config.toml
model = "masked image model"
dataset = "rendered made-up planets"
train_examples = 195000
image_size = 32
crop_scale_min = 1
horizontal_flip = true
color_jitter = 0.2
method = "mae"
mask_ratio = 0.75
loss = "mse"
encoder_arch = "vit"
encoder_norm = "layernorm"
encoder_norm_position = "pre"
encoder_activation = "silu"
encoder_mlp_ratio = 4
encoder_head_dim = 32
encoder_fused_qkv = true
encoder_bias = "all"
encoder_qk_norm = false
encoder_parallel_block = false
encoder_dropout = 0.05
encoder_inner_norm = false
encoder_drop_path = 0.1
encoder_patch_size = [2, 2]
encoder_layers = 16
encoder_width = 192
encoder_positions = "learned"
decoder_width = 256
norm_pix_loss = true
decoder_layers = 4
init = "torch_default"
residual_init = "scaled_by_depth"
optimizer = "muon"
muon_scale = "original"
learning_rate = 0.031
momentum = 0.95
nesterov = true
orthogonalizer = "newton_schulz_5"
adamw_lr_other_params = 0.001
max_steps = 15000
batch_size = 128
epochs = 9.8
lr_schedule = "cosine"
final_lr_fraction = 0.05
warmup_steps = 450
weight_decay = 0.02
adamw_weight_decay_other_params = 0
Rows from block 14 of the encoder, named by matrix and row number. Rows with one number belong to one attention dimension. Each number is 128 + 32 x the weight over the matrix's rms, rounded and kept within 0 to 255. All counts start at 0. Numbers have three digits each.
# q: attention query, key and value (stacked) (encoder.blocks.14.attn.qkv.weight, 576x192, the q third), inputs 0-95
# k: attention query, key and value (stacked) (encoder.blocks.14.attn.qkv.weight, 576x192, the k third), inputs 0-95
q.19:137120121158110092159142102144109161143174178130143166097141158112046153155094136133079079113252105123155146151124077152126039106138180146133135193179173081087097088139112167163169156198096100115065124145151193126159090086130146184066090128135128157120149103109150132155167103151111141156
k.19:148164047071148151177121153172173157136112151093147151183121163120163143134058130137121143116138131082142149149179117085119101086159122124126145049185151174103105110122165098100082101182111141152094109157066053168116107135099132163144152134081101153183139130116099121123152132073165185134
q.20:120093150110164226130206104112149141093173084172144155142118099110053157148125176137127136078118139136125129117105129149112146091137133121123126148169139139106165113107133165136110137131140097188126211185151112136112128100184150141107102116151189100113063084125178156163133138135088130127
k.20:088132164094073103083123080136161108166121170138057095136106129145137117165137131182131129128144160169092179114150132084137136110102086165156111125172182065143125161160096085112142082137116115156153064195161145109095112119126124123161130114157147142136133105138154162094155100131169094099
q.21:147104129044160129161100213136174059136109081099216186161095139146144097045136197135087156095122143151133108143135110144121176150112136189061099100172121116070105148083199095112088087075133176063143173110168152154146089115110124145167094105132187154105110103153162140126089175126130090143
k.21:130084100173149129117094116088157134124090125137045127089135184114090153140181113134198059134103157178087182159158092153104122117154082135145010075105140081127145173076158140151111090058138097092122151178138102132135156120133096186122167108156141139166115110113128100119123121097185156139
q.22:133142122140067172111189106191103113162101040169130090158115085086126172080103069109139148067159106133111157111128092124107104158186103141160205141109127139119164100053148148104088095156132147150175119103136087089092144115182101109129152105135134173157092090123148093141154178159204131167
k.22:168157093115122167135124180175076200125159028098170130099117131136126108061071084107111126157195146151111140109207188116112151103160077120102098100090056150199151096126113118226137110136125154104132156168149142116116176108075140129083118107158181097124131170117104116110160161156143086121
q.23:133049161154116117079174111091104117124148050179127098118141113107149114082152161098171131108069203208130118100110117101090145132186166109159127090045172144201229081106110160162094159181125115151131114139102098133127075197166129205155086120101123056165100087153159141117147160143125139105
k.23:153137128080085115135207092158177138112165138174102134108129142124134160165155174122164126080108133137140149094143177080151146179111150127112122170062086113092101198120145127132147103188103152121048127108131158099142100067162145130179140113090122157163213133142137072122118099131119123113
q.24:104068163144131093109149090159107179162130122116139138160117099079164114148156200123156107104124159119041110189126165157170116187149158105082110110180134109099129149069098198144152156124161144142176138149190180159157107119128111149101105116144111161168133146101133118109091115143091066091
k.24:114164163088122162105124133129167197157119192112180196137151141083159165155112144116120091099157147170094128098098139182136168138091128116086122110119182080190135113093052140121128118117164128106107143137071148149131163161154151126128125166142145156173130078167183140077078107105228142175
q.25:058128181137111088154180150116191156151149096139170163109119186135127094166185149107128106186092122104143113124170150080111106166070133105158123112154141177189165125077151097068172152095099138098152135081119141093127096105134137086133181238178144127118134115076096143173099154139139129142
k.25:143059239107142136121099120089069147129091139100092080130142117086113129103135123120132107148055121184141141154142177076170119122105138098166132079113165138105132151141127111127128147184114133128096049119101147143140092133047169134169082112164100112067190115145073146206114113182117158158
q.26:111119209142172112185094149091129125179068122105087129108111133095146148064151105149156118120177154156047097134141115078122199139115128168087101085101135095139140156162173150133224116153126118077118081128133110146130120094056109129163120214114161069132126114126111111188113114160088108206
k.26:088173134094098071195138159106198165134164147164165179161157170131165152198144110158182096142107069169100143156154152116162095119076106114119134114088121061119087076163129117125114107175129122120087133181128145111113128189138150165097173104104119151166112155133071128112137113158142104175
q.27:172204163119107088132151109140079099075079105107122114092149148167115147167181207092106077140120113106128145143090092087090077110115146161128096097119175130162112118091088137125121148132128118198156121173138176135129118143164101199118136118126098143124117115100110142095149145028061064208
k.27:222121148102152110115153097170187130083137155136151098116077147106140181151078120179115138099107157136132109174116133087063175156090149121116208124111115098161120156148164135127092142122101127116089082118126089158160140126191126168160127123139155097148141116165087043134108041092094115109
q.28:175064139174144119156112128167157096146121130110133099097142071134096155085182163114111122072110157166096120166158091179206104130138171141112139118106170133084109176121134130110094198123160093109131095137166143123139103096141214117108104113138084107147204063105175209168092131096154174091
k.28:059106138091152135124096129103069119133165176072181124124109144120076162075162166122113086149151123141079136114142150196121097142138092086084100150105090141145146143124156078148154134125112126114098217137139193145119095095107152083121082077182144121158138114103107070151181220133150147180
q.29:111066072105098138045136108120126235227145158106166168110149177145151144126089095046163118086095119135132132104094122090103052129137114083151092132090079167079134095163136100166222111166138081133138138101117170166097080086151122083127137169127116150115167117155194143165220122184109131034
k.29:149087168083117128043143095138062149148130103124149106136199076157103098203066105117104130123121148141104143109155116126095164093163148180127132098126133130187133078097144056121165183144154118177181137141064172174088114201110072116133151185110141160131158089091159143120160128077081128138
q.30:165120109078068118088139199126138131115172152154185137167092097108209173150054124126159160109129088096140121144130135105157158123160175107145150125081087175102165103175219117132104141086103149114133144035161090062140100126159111153089157132068134123122051120098131159128078079197154198071
k.30:078080150143128194104153163130101108120096110110117166090168112198094117123149168103146149111143180152111118173146116160127080102122123168150101104100120187190140162162120086160193099146150141112152106083104174110156192189178143137139187182116111156093120090092150157165182071095075147165
q.31:130055163105156160110162154074111107199141186138123152146075164130077151121093153111097152057098119164113127120122143139138051159193082106096093125150135132131117167135119139089086113123137118076089151204098100134099133076181082073176098164159181164115137060183149084110177112145149019096
k.31:138123098108086154171135106151130170151153163116122109132141069118124136146151101193101124127114139148161169156102111176122191105107084137077100073180128127117145091147157166085107128087188131086132134202116159151178114095093102130149088119145201118170113135115112135129151067140151126179
q.32:112129117110143117144211080094101162131131118088122093149130118078118093140145109140115125106106137140122128166156113126128124143160058168116112167187142143094178216158147151128100102094125093114122148123123142084137151193117132111112105146149151114167156115160103117118179116099164103049
k.32:103136055172147139107064170107118181134163135139103108155148142123037136127100134106098176202117107119124129139105088145174130084168113084196131081156069160182122157118135089166129114084146137185118089146099115129157155177127180110160116124186194093196090134129084126132178097127175112151
q.33:101133126162090085090148146137120156137116130103137118135098131128162133156163157129160128159120090130165167098223097165133086191154123175134143108121105142161118117122114104136162191156113138079167151115080157180149133035130127127174150123129151125130088157075096132098135123162152115092
k.33:122121131116124083098164117120184079061140063152097143079200140156132151131137147127088127114143107125127141120084129117135158105135137139081131121122123154107172130101120164186180140136168103140181111099174177090133128118145182144101109171087040114146142180117107126083103137127161057105
q.34:085112187093143174099128121147133145174130143145118073137131090149108119128147139167138155130104138091156150139079098104091122120156104185112168152132162090157166121138158112088092142125177162098166169201135126105180097091191104152129092117128143108125122139106134114076138100091132079165
k.34:168142135109095084116150091104121177140073060152087165086085132165143158139105115134083179172140085163135136135145175164084106079101156125166167140168145178104103121083170169130134167120138122130106165197049142042109160163107157104106144142075148105142103172183117125065163171138137053174
q.35:117152091129066103181100151148084106115105130085159128092147160141114069102103193101104196107134101142141163120077131127130162135136076140150137106129115132099178110139146140121093088107142150080110118123137097123184111139181157113156143110102124107117131120131119158087118110096112103194
k.35:125168121145145166114117113164161128108144188122130097136118142143055109111103158103107190127126139115091111112127087163100141044144177150173126101134107115115079159125151160136100118169161171101104133120189126174149133122113114115142107161146116127128074078169120118124107127109151108101
q.36:115082090108123082128096144153151155107121108093165145143145169148103151125095153109094156118164143162147111050148093083079113138146148120128201146120108099092136151117126140119126169106190135139124183142154134147138136122085125126126097160134144107163098163105151234041184111104171137105
k.36:134119142155109125103058069125192144108200119165120105172122128162090131105162133125108076120137098112104181112146184092141156145143115110148165170140119149077078088115124150157122183156129130053104111079116145080156156111152107113156119124068153097119124124077127116100131143076183122069
q.37:134129126098205149105077118097102154162130101124112156150133136106091117090131143143169133111152100091097149138168118147136139138163103131055138114128131110101165104136095065102132093155161142165118124085110110147144133079162117127136136131143108148126109157132081079195118119136124154171
k.37:067118143111136119119113131090066105158145119133108205144135123180102155170153111133103098138126102107100172105112189139141146109151098130118121060160087113128121126078093128134105098096114126185149088111101122122120110169058137160115166031097135113115136224116142165124127185110162180177
q.38:101154096157167072119113092100127077147153123145170139152136119126133152102114101135155109132187164090155080102127122147119131109115145115081158111155112094129163123130112139128131104190150180106110095122149096103111136144160104125174143135178086146157167080118181154111113176152191162094
k.38:110118149177073141138094133170067063171125143102100149116144164134151094142106162108163148154183138161117086101129104104085146161102127171054091152131129177081131128141161123175151136138050136170132086147165204137145137144076099103172188081142146102170133165108144101109166146146166166177
q.39:122123127152103050076087081151149148072095202131112087100103160125125148136125144151109128085069117197147075156091168119128151113156139110160073178153077150111066151148121135158106118114084162100123086122088178143112110170115113123099093172085125165171127178146104144154096125107117124090
k.39:089089108105158111068125096122130155155121160117070130128161181138082150133134167170173151182144080149173147145132127084148127123137149127108053079129116136151093148125104119118160086129139120077085097109099116145116150129125116145136144152180082132103100161089164138166129106109116100128
q.40:168053136119135215159176139114130117154102035145135125131158067162149116099122144177126130081125091143140123176128108114146095102172079145125184132123120162100130112106128137067121084127153175057131129104128129121071121146156132189089146124164126098119112100129139132156153103149163095102
k.40:151166117139150163107114161174168093123137106170074157111100190090136156134082139102138086114125123105139106133141126094142150133131104089086147113176109130172146142124123169055118136118148086197146097163096144121093110133168072119102154175108130131131054106160148136186054106136130098150
q.41:090034159111131183100064113154077148151146085097159069123053111090148090081201206064139102173149145141116125086129105138146138106089127115110151107095133145131151128204126109045096108109176119081098145154127096140202146127102081133105149156146105072139139125174169103161158123108166138225
k.41:136057137074028143124123113114121167132122143118140105139080127072101132126104189085176166120129106161082138138140156172110088144101156043118098131136130073102102154145105204104090129131164132134133144127125127161105173152108171114145108087115147117179086076199060167117126153176196123203
q.42:179144105204159123110158176130127119197077140081131171146125135124113182146151133100066128139109060135121164114135130114152077120166104106126111136085161139125090199151152122108085094046158111100091138167148120122111133135161116150135100128119123053101088100152085125086148100116092118092
k.42:135122081167137161100132116086085189128162130120136132067104077103136135109137120176142152131164070128154124136096121116141152172150100160184139138155097117102106130201171130057198093100150116074129105102141139187177139173122194115125109098107112144125108108070081089096122137095118073135
q.43:184202162173139099147141140125091137133153140168122157091099119123138131147070162187147116180158080133160137134151163142107174137140154096134117137135153168149114110204118141121119117049159124121096173121117111150183138124198142144141148153131131107089132105135071147053164109122150034119
k.43:125106092119118167075142138135130164108202123099088121104093118133185187159102137106129155122147101117135179073068135208115120106138070124117170127111121128110167125149164145167132102149121110166175136132139134109160092109135186166130074143107124123116071137151112091083129109088159088101
q.44:164096173140162123079065123160105072136129128091187146152069121138117145129184159130100102219151117144131145162118095103177112141065075147097107145102096154177151125125153115068127151170133138099107095144100097096133129186125091128167141123122089135110106082091130100113084130122170116151
k.44:157174148116165127097110161134129114188111147139096163087155079141122092103092159124167034105098124124147059119126133114102108124125129135080154135101135078158176123131092135097149096117168079147081057093156139136088115101149133136138105159102096129142172123149095107158101152170129134132
q.45:086128113105164168145100083134122131160150111146174096149108082097127130125141110144116090115154166137128155151130108187147104089109122072182167167139161159128146089155192120069144177134108165127099112118114130131122127100099130130150135114102139104090124142124116106174144178129147186101
k.45:153151142099118092078120085147065072171177127113175120120136080122166092090137112100123108116115127163133105112133127148094093081108138110158104123142100149136127065106181123080072192067167104137105122070121122087122103177160097119127098077144111128185115101122143169134100126094117236166
q.46:067068127079112097137084160080156114196125177124148092127173114188122066096132150144123111135156138201110170168111115124151132156112162112120091137051153138101140157082128130189113141127188124125161157056160157141134143158102134144137141083122140089143165157041153147208110120148135109155
k.46:135166157100170123128156072110169144128132096164117149114207143137086121136080156104123058078088154155144150093095204129157163099122152103187185062096168109114140189108101158139086103107132118099125125129119082104151156085119099192142116125111131150088102113139091127141148126138109108119
q.47:206158116105167121103116136086095127172121101121066120135115118190154116122148128092118130092159104050151166182095088103208075142123115126121059148151140092159099141165093141161129114079153138084155082126137106184147067075162099135128092055051146096149106198146092067131107100112073124134
k.47:158049137193096119140147149132153122110122111114139149162118083149096169115127141074137194084154077123146085157050181140120104122179110146105110151095128120133149232150206186109083078153137118097091111162169087197143134178077142115094136124172091200142090145143130098074077121142108108153
q.48:149154116126110110100120117143136111073148088155146131188149153201097130080140141127112176154131156184143133141142091122186140084114124079133144206167085177188109127122133119162192129102149124114159126085186082119120159092095181087104100174128131128126062134111060171113131148082148095136
k.48:101132110132080118075130110137084131156142060144087131130170124139125137105113144014133086178172078189115122133169154145130145115129126129137135127190169123124143118145160124106128117135143131097098140052074119127143116078178053096141104123115128105121106163120086171123130113123121115104
q.49:105112108115178106105065114135128162076133129092124159130138165086150108113123098125157165169133112104115128164119101142120068210152135132123207111127101102135183093145137102077132147178138131109174148125138169070119079070177096087078121087075124110101156070173083078080124122139107131135
k.49:115102125175180123150123154094093142132119121139089107111159058143182128117121124125000108095114218100139118074096121088118136086130125110116162160066090115122113165080127153144146106124117155125111216162127145137142112132097164109111105189048058144110167121122173135115116188153110133155
q.50:116139122117131136086125151125128133065141158130083147077102133121072153083103151146094141170082122082136175150138131126143106137130072155197189114129104135165132152063206147122139136146119110066120037133105118118149097069106135118147098185122163141088138148189121135124076168086199120036
k.50:096134089168137160073126153220142116081103115104106080120186157120072089126123103117107158163145149143125109099119099167112140148162126124095121176161149148130143130135192050122112198059172074085124048093128177116114093163087096079094090128147123127097129119108129133155187114042160183122
q.51:128110074148146069227117124124163130149135101122152093081130133146182112090111161191124162125158126158084108115108106136129122153135202123113074104167080153129163141197132119157134159109115125155185134061173057095143123191165139090098114140101098159087171103140090154174083131139043061066
k.51:127205123111154092155134144163093102130137112160166168162161122138113125094104117127069138139111146128148129063145127189204063127093177137142144202185106105166115123166090159072109087122055179119143109144178154093118119134116117142195111113099145149198126039085178099158183110094103134114
q.52:175171088082163125105135087115187153130174107129171139172122099115125176090124082105038130025192122106161122086147088101138125047130178068156137122123135117102122178135082159155093140117142120199079147117122157144118126155120131189075162143137146100119126140193147109165123126161098158116
k.52:134115144135117069109058122107072189153185155106186123133111137130179146153129100110148140113198156105165109157134126065152131151143139124151077101097072149068172120133155125154065186129133155133074059118120103184154095186177125150164193116140164096186122098043161117179146111141122145116
q.53:122188157061157101117133115120135097161056155151156163099148124099088121169155087091120129169089082174123151155118154110121175088104144136098123129135133136101140124124072191153090136084103153104141132130111124168143185138123135124138127121135128130201098127123107098108206143139123111185
k.53:101103132076129137085134156111145133152155180143109114105112129163208098126171132170161132085090104151139129113073092144085177109095102099142158069150146117128120137111171112141174148145130128085114102148158165176118124064136147085141129118151082125115092150094137112086090127149109120164
q.54:141133098150149122145183179182156107087082152129129164150173116090135156135143155156190105135088137171066149140139105096138121107153139154149112067090166108094119192168100080128096118126139112084089115083144123095099136139114199115062107130157154178139145119125089168154136129157100156133
k.54:086163082138099097120073129116204120121103127101174158151154123132109119065127129094108159126117142094170146147086076116087125177089085102172133064167139149127119152139149126094155131129130141137128115149155081145135119127108201130112108192105087133155130194133124159081100131132123101112
q.55:194128088129098185114065168111198121122167154156109117116162135114126139134109062167132112160138169096119125114122144151108146089136143112119104099147117086133154154157151115130150143126088135145109123129094144098186102111118191102164131195167117097115087156181156133116109121144136162090
k.55:111120163155137053104133044191062099139119177137162122106128086157092127095112071133147189161135108101133206072168123125152127088157112143161115161126126130130138083150066105136098204144105122184166121146085131184093104098124062131090136134099114105079215146118128099081160141125152123102
q.56:121171142137092113146133123087099076135073105155158106167172172169065158125091089164144120160168110125107170095101142141139110116131114167122120144155108188088141125108102138087190093166099090089106091103106147134126138129050158126173101179106153075159105142106117117113135115122158117132
k.56:075172132140077118115148093152181138127140130117142039105133141182131060143103109117164084162223132089079143121131169126171163093122121127149132152119095165176122070096150070155178095130165154101148066131128143141169111061143101135130068165121105078060124109123067111099077163161127163138
q.57:128139178147179114180085114167109136152122172165108126107095102112091117144101079139149144148167110146151170091105122100142127096138169146130137162124136135150112171213146132132153149097202108149134141115104189066116164212095055096155121118152149021165136126129109140153141115133080124154
k.57:111105137130113126153140121162103114136178146097099140213097123178147136149152146156171119094111105141106094092123140116090147169114154085156109167137072108103174119056157065136139102158112162184137149135108112111071161150094147153117135188136132124143200094106107083134129163117149114126
q.58:143134093113121062089156178156138199117114074076151097095106110082110155129108148072142111088169127108109123126169125187121144164098136127140129158137143149101173164141175145113097177155097129140134135131139082123176100163159165137155155088103099247059196142164141141136095180148184123108
k.58:126143150153126155156086161175162165095108152098159066105164111140117122093107086171110136162065130153176029146090076118093080063191214104127164090071094129145080099160108150152107156152124146149156097164158053140166136176126157137140175107163174171164136148140149170122097066079132140148
q.59:135130131131077048126163101191149110116184125143171088133135119102140158166122183116118130096154141142092097146151114197110103131156121136163054112176112082091131140114121087109128123147068160123112107117129077127158110097132176104143118140152146131136085151116099171141131077087171150121
k.59:079143103176084134109169075093138128139110090094150114100108146138120097117083138133154192196207137168165135119146106164166128105126156134136146168112086076137138107121061138109114098145205140098143092159160099160173089114127183162162142135132121138135129180121100160103114121139115133079
q.60:104120040157132184092171153103129063122111078117187174135185158178158119185170166096123112128152106091060113145205118145097149159148113148159081110146158082125109123073137097153134114088162122117107073099088102102095159040133137167205118119130130152133066200165119149164090084131102138124
k.60:132201167177119102136130198136110091096099120117121135164184126142130126072168129110162132145161163134114100134095168072078124133082126189127134106162148126135122156161102147145121122145162154102191098084137114136123128108060177092137136090118164171157088139161092081149097126114102151129
q.61:176083197131109087165133127172151135108104139109156092095126120145107103119142144148104118155124097129145153127075075100142091112092121053155118131109111172139125143149165075100133125113122121131102089130092150149098132058104135123142126149129153064085130170110074129104133125193098116123
k.61:130124148079116129199133153128153148127116108105102152176064112145078087160132095137119097101199158092144109153122107129208071074125078116155109102134135155124149178128178126058137095114185122094151143092104128171191123131177152133145096187086084096144130151170107063116114059129114165078
q.62:128080164118114138162097149095119156149105111132161143152113149062136128125153145199144150126129172137098137079091125123120135147070122126076225129107090163079166120157095122124170113145109078172137207139156110193116119116130123110071131109115120145141133173149148125152185086126110177194
k.62:090088107064152117125125134082125151126154159145171100144120144152139148124122118138100087148137112082123148170107157103133116123115148125102174086123094127174110133097083136171093119125131145148042187107155165135095089138144108156134133122132181110138142146177118146109183132150130122142
q.63:132188155077160164147094077144151097140108151130074202120172122136112111112073144131182142118187150082187139125084109108074120153152198123125080110088108149102120147147086129140094145181131123066170148068111076111091100114110188123169154134134118119119127099116098228131087143147158131201
k.63:128143123100149059096133127172149075036043144112130147128128176149117162152154219120174118129160148124135129148143135183065179109107181173149205060149156189092090102137093125122131132160064217085152074104080108166064168149114151231137150153127100165115095120110116124100087160112203136118
q.64:069119046163149087058100141153130126091187150119082109119120160203161117174134121080157101103172129214120115172109120097133090111087148094190087131156133096115149175178151116090188096123159087124104186121097134092114194120080113065156126143130161125106154142151085135142151124142177150116
k.64:133140098119133081135142102133207127141115169134119100146112202117110087178096125058150132108201173143152163062110124164118094128157153097120102070131159107162103160151146117150127014133099185098178141116172141103194090123069067149190099139078067168094153080096197121123147136114109155152
q.65:137128121111141103082106182184091154096200160162181142105053097144120146112067155136094126160134101151158137101129142096124129101187135134091126151125187146125110115077149148128144164163102126136099164184083107114143159181173127123128160220163156098097058098102181153128124148123102173108
k.65:101131127156093155133146144145061082087091146136133212151126166120173142107117139170196162220142141176130127149119083148165089138092114161131127058141140164127122127081099189111116067099154113137120145160100152071086109141124136121127134116150108169035078185145092103089101119133098109167
q.66:097058089111138122153136163167121128176092123114157135126136127147109103144135118130138092131107136092151122148126112137126138121142079116113149120134127139126125162146148132108172122140133117115141067098161100143129131079090099142129146122135138120105104148155156204080127142108116131175
k.66:118128114103108113172160111082122143112150141160123155140160103145145185127070147163133139137081149127168120138083118137111118085167095139123098159139086100129159109196084149133141125147143118145140093121140146108133153186108154118062100109157114078111106126134166111108117130117199101108
q.67:119157113150165142166138172133134153159134157121113184113128074148163085090149141092161070087117139100132123136104070089142167169091149141113133122139108146148179118130117103144088112118075118126154096107132144167108096131139136111165139068163150084124076115146130082159133132092146124178
k.67:120065155188127145117147085104098113122122133124135147104133143141054168092095180163145139115124147162141101113126110104173113197100168125065127138096104103123119109146045185111127145162137152120110127124105102145100083160118126124092133110162146095117134156175143041140065142118137133193
q.68:124136108162169125097121140112141131122119098080084141178156161088060179138109193153078130108093094141050128167148018173124082112208150104084125117154100109164156102149095048130148096175166127161130128137067085119156125114148129132112158130175155144136119168154169099092114102161145157160
k.68:122133171107125111152174097066068149084147070093122189114119086120110146127171136097150144092178109129137151120117188138122121162120112131124068143156076126134226190092115172135123170128134132114200133092085105131141147130197122174094163152175120156124161139104137127144143121119157121140
q.69:095116117151133154140127119130141130105147123155079115206122104155126158113138132120159074077194154094127086085156078151121122118150112121116203127194117141137110104166169123105120113109148163160172156161089154136110089097119117117117166177123112057154170117101153088130140120136194062113
k.69:135097154147129173139166147170147131050159072144154150118118160127111123121136131108144151118115125146113113122109153084117124119103146116163129118085142123143159111101119120074126123104108133096145198132103167086128115110157101186141143129156198145083145140125090077158110158135078158144
q.70:096134101108131174052159154150127112151147145092156140188159099114111158087059155161119151119139088151133137141094108165136154095180202093144210149098101147112085099113070145151084135174108159107125095148153131086139060079169079117150093077168138104112133166159194083111113144164156236147
k.70:133136099104132163162173141105143182188144052073126109070141124132121112122150151131119142148130047172093127183178146130137106077119172116118099169177112072102192101134172143125072093160111160111190087067160162151118148132096128115167188143100151179073125176133111095137066129129137113084
q.71:133138158120147138120125123150130085090086126140152121082181143110177166162110129082115153166120103105179125123086128137108157113087053146160150174141130132123147149118081159057122147086133126087119113082134136165132129142129102133130103173156142147086101113145128128085097094130068126144
k.71:148108150141128103124137114118133108155095158141077107125140033107137094122109130185130122123159190104159145104098107088123064078095099120139152137168169120099076127138179129123124109132127198142104148201135183138138153106151161133156096061114168071155068122093102167055153078128118133158
q.72:177134162107135119143142128134126115096141101151143122123113124099121114140152151173100147160110122165102155116117153166132091128148159122120127137075127090179154091092129124156096136120109141103115161148108119108107127168171170147075100134126168076125145154072175120137135102143099155117
k.72:112108110110127093156134126094097134195109104105118153153090108126114146134180123109162152122153073089107147129167124149115144174088161132100133103102135134151132135065138180114149152162105156128107154166130102128114123126169104119114117188125119138165139145128131123129142121124082144113
q.73:093100127135132161035129129112081199167130148152195138157129109090069130095127165121125055159081102076134147119105113129137147139098126089157109070178183131210160159144135161167092120104155129183139155086166077189188164084137162090116129132136124125078131122146108148153119139140093126184
k.73:141120074084168100140143152147163184157132074075140108129139134113123127180116190146059171089133170132078118100099130119204146122113098089110125126182093130074108100135122132112075160079180125136111155109099128086145094138142128119104120104119108117030165131138139116086140154137186102147
q.74:141119113146138119162105152140103083130090113206148110097160110139145129181106123161103163141136117185152117143134101169139106111137107092135055118151097149151135099085151113095134136161076120125107125128158112114118137162118132129134154148131146191144149129072170109053069135134098134139
k.74:113143171121143161164132106151038108145173175199125187114165110068161188090127130130180102109132120092119167096101207076136122124148114155129130144141091108150161148172145117121108087135113149163166114156139195128141126153151097126098110117135117113149131119094091071124093073134117160086
q.75:128114133145152132156151153130123125149131162114175162140119093088143168094109125153118134162122085080100114107125095066130197101125070197146141159173150164063108130111109116122111163115143155100162125112144137115139069162100140153144114135093072087141087118188123190115128110155076093151
k.75:138196146202139079118093128102106117172082164109117117160124116100179095115126120184082132164062182129145099145081081126128041096121162093156136172095105154083170111184118103114180102126127145135086167135107160131139147087182212130076115100181111101151108087156083168106132136144127113126
q.76:147108128168088130056107088103132142140107091109142146120128118143156167110124092100168116064085057167064103122137154147102083113175157114066137146084132112117170098174173125121086113160144157106089080148135123128115113191163166112181092083164109138145186168098151071141148110154171096101
k.76:101180101093142107161117147110157135140148146083123100110087189165155136182120053152137092179131090183140165142149138112134188138227120158116142121056202141147145192106178090107130110108135128089122114123134127160088068145167068147126130128106120170129116183095158181135115088143086122167
q.77:114140135153121060095131152148188111123133078121165127147181154108040084126119122147147109145058115099155167099147093128151164103149120169139159101161113115145158103157078136107208104125204100167096153143122132109138132161131127134152159140157156081090072107176157138136129118127153111055
k.77:125122136091162120184092153137163062102052130123158159137168128129135114032098143108123109146086131159085141171153115119164099134121062117166079111137123115115144174117138151158139112206147148162150136115137113138118136140138139137065159147152087134112149216122154092118132164094171126132
q.78:100132188147096138184109136085155165189128144126125113195121131095150095090152100142116140178142163114133147101134122148128147143087090091143123142155104136126102099103081180118143115142097114123185172105171146099125109099056142119114168132117123100129118102160142135121082174133169102094
k.78:133086133124139156138078118155111113117146108189096120162152147054110084128121193129153144128138132117153118144112135138133114117080157177153146173129071117137071104194130163157116119121098100120137182089155128145168105121103191125127129110182152097155122136122154110123090154087187150071
q.79:141111162138142128112143106116115159156115150090134170130107150134144192132137118127189092173117124060127163147108136089073161097104124159121115115139157101117104137177114110108137133117137091110174125105123138168133085083120117160114074129141114106125146137144131126120111109139166162097
k.79:151122098134096109118100114118168103120110182072128161129126110142118171120097133132142171142093165128133121116138132140086121104049144132108099135109119137174093130109156150094144169145136142140155129163125155128131110172168139176117079110136148080153118151112161140121111156161146124136
q.80:182111124124161124109097115155124148114089084100122111175109141124151090152165126084156141045092136133108153119137130096118155091129084116100211114121145123157145119139141080094165126092120169099124083163067106158133106067153102137129126106136127138166171103125146123164175151070117065127
k.80:107126160140101107118120113122065183055129128090082124148139141145123162078168059135113128131144123141198132126156131094108165145129111209095127134097146081181138111079121206059101203106110121115104171158106150136121152146126087118109122105095142051154130158158100178170155099117103086181
q.81:224127108148151124174110142090211181123126073150132146105191148147047122137131130140197093087099127141084061096142103171129088117136151117092082099166141136144124156145109154137087140118146061107074086169082136125109073178125118138100151158083094088182105103102162104155143086163152124120
k.81:136135114117129079126108124195131119094137048138129117095109148107191105109132184129147124132161122154125096136142154127153106121103109150130148081038100049091106178100137101187115139139113110105115102169123098125136110150168058178136131105141115098153214139107152130158132133152133115163
q.82:146120171164177110135178104153098137099100154137145140108184107164125111118090096071105116099139036165094116108145127153168172128145124142134176127152165093153128120131095096152133132120154098138176076086156135178117120140117142142096093062068142111137153189129097155090107075116092134099
k.82:166095089158143050122133175127149138148147176154125106130132157118129187148148099188087082125115094142119150100120100157118151151159117142106117138147155120073156116104122087172131147166117203129087146113099120142115075117106137160135124110122135148156128137121051115103108065098082141132
q.83:085134118174103127129144148135106164190140155131149104124084102107156094116110123101129116105135203123136115173129107131197073117113146135096100143124137137106138176147100130151131097157036107165109080131109098189140150086146146119162178031185106145191113136146108074117051156106121158120
k.83:128046165116114111153148061066122072109134144167114090164121106107062146089134106104138130164124168191163147113144124139153141115163184142120147131100120134146157178139096165133162121114164118103105107140088145158140094145093138142138123059141128149122157119174166192152137155092185143146
q.84:135084119162104155105120179140109167118092089089197171149134085084083103161171151124121136144131122106066091122079056106124110196091048100152143127211105124078167124061056149160120081184139154105170182108133171166193106125091118133128160080146139155116115106172119108103088136136089113172
k.84:119160087170150105138153065162095098219161161125152118167069065140075172081109135124047077111086141114128078141117146096125100134115167131116109217123105100101185157173129125122086118119123157140167168120142134119209159136151128078165104103195143095115107131157120130126127159112131117109